config.toml
train_examples = 195000
activation = "relu"
kernel_size = 5
steps = 12600
epochs = 12.4
warmup_steps = 630
Rows from block 9 of a small image classifier, named by matrix and row number. Rows with one number belong to one channel. Each number is 128 + 32 x the weight over its row's rms, rounded and kept within 0 to 255. All counts start at 0.
After each channel's rows are labels from the 100 images, of 14976, where the channel reaches its highest value: "responds to" is what is common among them. Only what is clearly more common there than usual is listed. The data: drawn human figures in many poses.
# p10: first pointwise conv (model.blocks.9.p1.0.weight, 160x160x1x1), inputs 0-159
# p20: second pointwise conv (model.blocks.9.p2.0.weight, 160x160x1x1, transposed), outputs 0-159

p10.70 [128 172  84 194 164 159 164 147 172 133  98 159 172  91 181 126 129 130 207 115 155 114 168 181 173 128 137 113 177 175 101 188 145 125 141 162 187 154 150 106 138 144 142 131 144 148 150 156 138 181 138 168 116 140 156 225 197 163 146 152 178 128 146 144 171 142 202 122 171 143 153 165 192 108 162  97  98 179 183 110 147 123 155 192  98 165 106 142 167 117 132 152 102 143 147 151 129 131 143 156 151 112 142 136 144 130 147  94 157 139 136 122 154 182 102 111 113 106 145  95 149 130 150 152 121 124 119 163 170 147 127 144 115 183 199 138 170 132  93  81 104 152 174 115 186 141  99 159 168 111 169 126 159 131 166 167 125 129 127  98]
p20.70 [157  75 124  96  74 106  79  95  94 188 119  73 186 148 126  93 148  75 119  93  83 120 106 115 193 143 142 133 118  88 157 146 147 135 191 117 132 164 122 159 103 127 101  92 176 143 104  77 113 132  84  77  85  92 134 147  73 145 129 142 179  96 161 158 140 113  73 110 134 112 137  68  97 170 124 131 150 118 122 131  93 116  81 179 122 116  82 134  98  79  78 106 108 109  84  70  84 110 107 110 117  79  98  92  92 114 109  84 102 141 131 118 120  81  91  82 105 129  82 109 126  99  80 157  81 133  60 128  81 134 117 107 103  82  80 107 158 128 117 118 149  83  98  70 134  84 148  74 104 101 151  94  94 110 146 121 153  96 120 141]
responds to: lying; teal top

p10.149 [113 161 139 199 133 177 183 181 150 162 184 136 120 127 132 128 120 161 109 157 173  90 129  99 128  85 173 119 156 104 143 139 193 143  97  72  89 149 101 127 115 173 176 128 187 162 194 171  73 174 130 102 132 147 116 204 112 157 129 139 185 123 130  87 186 108 163 126 164 107 134 105 141 130 158 146 172 146 142 135  99  93 142 140 164 192 131 167 149 118 168 108 135 172 157 117 126 107 127 146 135 142 179 141 115 126 132 149 137 144 140 136 199 184 135 159 155  98 169 166 126 140 106 153 132 180  78 100 148 169 157 135 194 170 100  95 123 151 138 169 145 123 155 144 170 197 154 104 168 135 190 140 158 116 164 143 180 120 131 166]
p20.149 [129 187 113 163 160 130 150 104 158 109 130 134  87 122 176 141 125 179  97 144 151 110 194 106 138 189 111 171 109 127 105 113 131 123 126 101 105 114 119 129 124 195 152 138 108 158 160 175 138  96 126 144 120 126  80  79 152 118 154 111 111 165 118 104 100 135 132  65  68 132 141 108  58 110  92 127  94  95 173 139 121 149 110 123 132 120 143 159 164 157 135 113 123 227 160 157 116 100 155  95 177 170 182 146 172 135 182 152 141 133 154  79 163 170 178 113 120 161  93 145  95 112 152  92 152 148 147 134 113 181 139 151 128 154 142 159 181 129 192 173  75 195 150 118 166 170 201 145 168 119 130 154 170 124 151 196 142 103 191 123]
responds to: purple trousers; yellow top; blue trousers

p10.9 [156 143 180 133 130  98 212 153 124 130 185 101 162 158 176 185 118 180 127 131 202 126 169 125 123 158 148 125 113 132  99 149 123 184 176 137 151 127 122 155 122 156 119 162 129 174 156 188 157 113 130 123 109 164 102 142 146 138 137 154 114 134  64 117 207 160 142  98 163 179 178 166 176 151 183 127 132 106 136 129 137 152 207 135 170 131 138 172 168 143 132 137 150 117 108 162 128 144 121  95 162 146 170 110 143 130 150 125 149 158 142 174 137 110 127 137 123 186  84 124 148 182 186 164 175 169 171 109 126 106 163 115 115 148 147  84 129 153  67 142 191 158  73 158 137 139 174 168 138 124 149 166 138 170 164 131 141 177 151 201]
p20.9 [104 174 116 155 111 182 175 190  79 168  86 117 170 150 184 180  86 124 103 136 166 170 114 128 109 151 177 136 112 158 131  98 123 115 143 109 175 140 109  90 130  92  67 109 192 130 158 138 146 109 137 145 140  69 111 104 115 120 110 132  99 125 169 139 136 139 114 111 101 114 142 162 118 113  77  98 118  93 164 134  47 158 130 128  98 130 113 135  98 128 110 100  86 109 143 135  84 166 150 112 143 112 115  84 186  97 184  97 108 164  19  83 141 102  62 100 101 130 114  81 110  77 116 182 109 134 161 149 125 141 142 155 171 192 158  70 124  72  91  93 112  96 130 104  77 120 139 129 130 112 131 178 152 131 159  88 103 100 150  86]
responds to: handstand

p10.119 [181 133 126 133 174 130 164 150  83 189 119  99 119 125 128 161 138 144 153 138  97 157 164 173 170 164 155 157 183 189 154 168 123 128 130 136 196 149 108 163  66 131 165 102 182 163 140 123  84 146 184 154 177 162 120 122 111 166 129 161 201 143 136 171 165 161 108 148 199 149 136 130 131  98 135 138 116 154 159 175 159 138 107 139 143 181  97 154 171 143 169 135 120 154 168 170 140  93 144 167 175 129 134 193 146 158 195 168 172 107 116 156 143 128 104 171 133 137 141 172 135 156 129 167 144 160 147 145 141 153 148 164 180 109 162 154 122 134 213 131 111 130 180 104 108 179 159 180 171 148 140 166 179 150 156 123 162 117 132 100]
p20.119 [177 151 143 137 143 125 104 142 122 126 161 143 112  69 134 132 130 197 148 158 154 127 151 119 153 169 125 151 183 141 136 129 151  90 165 155 158 127 149 170  73 150 153 145  95 166 126 154 158 172 172 122 139 125 142 141 150 116 128  93 143 147 124 125 111  58 140 109 205 133  99 100 126 126 137 151 164 149  78 133 161 102 200 132 120 107 152 170 174 151 142 169 171 154 105 124 223 110 171 105 168 154 138 167 130 188 134 158 168 139 177 152 143 185 136 167 167 166 159 174 188 151 151 140 176 171 154 131 162 176 130 180 100 110 182 149 153 135  77 183 109 131 113 167 140 172 134 179 164 128 178 100 137 121 159 159 199 152 114 150]
responds to: squatting

p10.152 [167 148 108 139 149 152 125 134 113 147 105 102 116 143 128 128 139 172 149 180 102 158 165 153 176 125 150 128 194 169 165 130  85 105 117 131 158 135 148 204 133 134 156 118 159 179 143 125 120 188 190 138 170 152 134 146 135 140 150 162 193 155 191 152 164 170 128 137 178  95  90 159 152 114 145 186 139 141 145 150 163 176 132 142 155 134 111 177 164 132 165 143 125 128 190 134 159  99 115 183 200 132 129 153 134 141 170 169 179 156  98 198 145 158 148 150 139 115 160 154 130 144 116 152 113 171 161 135 124 159 127 161 163 161 164 175 109 143 227 159  94 151 201 166 111 158 155 125 173 117 150 189 149 147 123 103 179 163  90 124]
p20.152 [125 121 131 101 158 132  94 117 118  78 138 171  89  48  93 119 161  95 126 107 134  95 190  96 103 195  78 121  73 130 163 149 124  70 114 147  96 101 123 127 137 183 146  71  47 195 108 161 174 163 131 143 151  81 110  95 169 159 116 121 111 131  93 142  79  84 130 101 141 126  82 118 150 131 139 157 119 154 140 150 144 114 100 136 101  84  93 145 191 161 126 128 156 152 130 161 163  54  98  87 107 125 124 123 140 154  86 111 169 107 175 154 116 140 147 138 177 181 147 151 162 160 151 140 130 195 169 181 123 154 137 139  81  36 138 158  98 146 150 166 137 139 120 146 151 134 104 162 117 124 137 126 123 113 105 173 184 109  83 171]
responds to: green trousers

p10.139 [138 139 166 126  99 166 178 159 146 136 120 142 107 158 137 176 157 155 151 164 171 184 160 146 131 126  84 134  94 126 146 140 141 112 162 102 145 160 122  74 154  87 164 142 166  90 136 142 160 203 147 131 151 167  93 137 137 113 103 164 151 135 115 146 161 123 137 110 139 152 160 147 105 117  87 156  95 129 132 179 144 145 121 113 177 168 133 127 142 103 161 148 121 185 166 156 164 136 131 156 176 176 110 130 140 168 185 171 124 149 174 173 159 124 160 175 165 121 110 159 161  55 155 191 193 131 105 222 176 112 136 147 167 135 159 138 145 160  90 155 100 156 104 132 174 166 149 160 178 203 190 164 125 133 173 161 138 117 177 183]
p20.139 [125 112 160 130 120 124  84 125  79 132 108 194 118 161 176  89 180 130  81 131 105  57 109 106 159 141 107 174 124 117 216 133 189 154 133 109 139 133 130 137 100 156 114 135 121 126  97  99 139  92 143  99  84  95 125  92 140 134 133  60 149 116  99 140 128  83 111  65 123 179  94  77 142 202 137 130 117  82 111  94 112  81 115 117  96 137 103 131 168  81 114 145 105 180 169 165 104 113 130 108 176  94 126 103  94 139 169 106 107  38  75 119 133  85 121 168 127 106 120 141 138 171 175 140 154 129 135  25 118 184  79 157 138 129 146  82 169  95 107  97 174 126 122 122 141 136 171 146  82 105 125  95 129 141  80 120 135 160 158 144]
responds to: handstand

p10.54 [127 161 227 144 100 168 136 184 145 117 134 143 144 148 129 189 165 186 175 150  99 190 129 166  87 102 140 148 125 162 142 184 133 124 162  85 109 179 107 123 118 138 142 151 198 147 132 147 140 149 124 136 167 107 129 131 134 132 143 175 183 122 124 169 175 172 122 103 134 175 165 109 147 140 140 146 102 109 134 152 139 100 154  93 163 115 154 173 176 106 139 135 126 172 152 152 135 116 146 108 164 156 143 166 101 155 133 109 132 118 136 189 164 172 134 123 161 132 127 158 159 122 165 219 125 119 140 218 159 148 211 120 198 148 144 140 139 180 169 175 120 108  92 130 150 126 134 163 141 179 109 116 169 173 150 167 126 124 202 142]
p20.54 [128 137 146 108 105 119  78  59 116 105  99 136  93  50 118 123 156 193  74 157 157  52 118 131 159 148 180 106 120 160 146 157 179 130 128 135 138  82 137 171 118 185 138 122 124 136 103  95 101 153 135 145 106  76 141 127 131 145 178  61 175 143  93 146 118  76 132 100 161 108 170 107 145 153  98 136 128 184 110 115 143 100 161 139  85 182 149 202 117 152 130 142 150 151 129 106 171  64 128  89 176 201 118 152 105 150 111 132  94 124 144 196  55 183 133 142  69 140 138  98 144 130 143 107 145 143  94  98 102 154  83 165 116  70 146 132 131 136 114 128 165 181 117 164 147 155  79 141 127 185 127 132 116 133 140 128 148 191 113 161]
responds to: handstand

p10.114 [142 155 151 192 113 216 171 134 100 190 101 195 180  70 175 127 142 131 161 107 127  97 212 167 113 125 130 148 171 155 127 148 104 131 128 131 140 177 115 161 130 142 129 124 116 116 145 144 162 207 188 155 109 115  98 192 122 145 193 126 161 143 153 173 146 153 203 109 183 186 120 110 131 116 109 171 173 188 185 162 167 161 164 166 167 164 140 133 124 165 122 154 124 176 177 136 168 126 123 136 126 128 124 118 133 186 123 100 146 177 121 147 195 155  98 165 134 131 166 107  97 137 119 144 124 119 161 125 120 174 127 171 167  96 146 118 124 141 157 117 158 172 115 129 119 125 167 127 123 110 153 144 102 114 169 154 177 159 121  94]
p20.114 [143 117 125  88  54 130 142 134 101 151  80 124 147  66 169  95 167 102 134 128 102 179 148 141 167 150 148 126 139 144 171 159 127 185 152 154 163  98 126 197 130 138 103 146 188 107 122 115 158 111 175 168 147  68 136 168 106 151 136 154 186 175 130 134 147 152 141 184 140 173 172 185 160 156 104 203 184 144 129  73 102 186 130 109  73 122 125 163  84 128 116 130 119 101  84  63 137 137 102 104 111 149  92 149 160 109  86 124 146 172 166  93 117 162 119 130  53 142 111 103  99 124  92 117 138 150  55 175 115 103 111 134  68  79 129 127 106 112 101 145 121 144 100 126  63 111  80  97 186 113 152 141 108  97 117 141 144 128 162 132]
responds to: lying; bowing

p10.85 [184 112 148 168 167 160 163 127 109 157 134 110 144 185 119 129 136 133 167 173 119 147 163 158 164 167 169 158 172 179 143 169 131 164 146 159 159 143  93 143  88 127 132  93 192 149 148 113  66 125 178 156 152 143  93 131 120 136 105 154 176 158 156 166 166 158 150 115 196 151 153 152 150  96 146 132 114 133 173 166 150 125 102 110 133 164 139 181 186 192 147 148 118 183 185 178 152  95 169 142 139 118 153 157 148 167 200 200 142  91 133 130 157 125 153 163 183 130 141 182 170 173 157 169 125 148 154 143 166 149 140 167 177 123 153 161 132 158 168 158 123  97 144 122 116 186 162 174 179 128 148 140 142 156 170 128 177  97 156 133]
p20.85 [145 117 111 118 138 151 146 135 166 137 148 129 156  98 197 111 128 101 131  58 107 101 182 121 152 193 130 106 137 147 154 130 149 115 111 130 159 174 107 149  91 222 113 117  73 108 105 114 117 180  97 158  95 121 114 145 120 142 146 139 142 160 155 131 151 122 116  69 148 151 112 181 138 139 131 118 124 124 119  97 144 142 123 110 103  85 106 183 146 115 194 155 174 145 108 157 169 112 147 101 158 187 102 189 133  91  99 135 145 151 177 110 156 237 187 100  75 166  88 116 131  74 127 155 146  71 102 103 125 180 145 165  60 168 162 172 129 123 111 151 104 126 109  69  98 144 141  90 196 105 138 118  99  79  79 113 146 110 118 147]
responds to: lying

p10.57 [126 114 126 152 108 135 129 149 108 137 170 163 155 141 136 122 158 134 123 122 180 217 157 105 182 157 173 171 163 152 131 167 156 149 111  68 183 152 133 160 129 184 134 127 104 161 143 124 200 110 128 127 117 154 171 184 186 109 129 152 154 143 156 166 107 147 126 170 149 112 169 117 174 109 109 102 129 143 148 150 148 116  96 157 131 179 168 149 167 100 113 109  94 160 115 168 121 114 123 196 168 145 131 155 149 144 169  91 167 164 108 154 148 179 147 136 133  62 143 134 149 127 157 138 128 133 210 157 175 147 141 166 129 178 148 215 192 141 161 165 185 112 139 122 191 145 114 124 214 153 110 103 182 147  89 126 124 132 152 117]
p20.57 [ 46  75 184 147 136 133 179 157 170 126 198 149 162 115 119 106  73 136 161 101 146 152 145 158 110 121  80 129 145 102  90 149  92 108  80 131 139  97 118  66 122 102 122 156 149  96 172 167  84 124 143 119 125 186 134 121  86 129 114 166 101 140 149  99 134 150  88 168  94 148 157 127 179 114 134  91 129 114 126  89 101 122  53  95 111 139  90 120 110 118 183 115 129  96  85 142  71 147 140 151 123 124 145 113 195  51 116  79 134 151  70 162 163 129 137  76 104 103  81 163  89  92  90  48 132 101 119 100 134 130 128 111  91 158 123 125 146 103 173 155 163  86 157  72 147  97 142 106 141 139  67 144  94  76 145 142 116  97 142  94]
responds to: squatting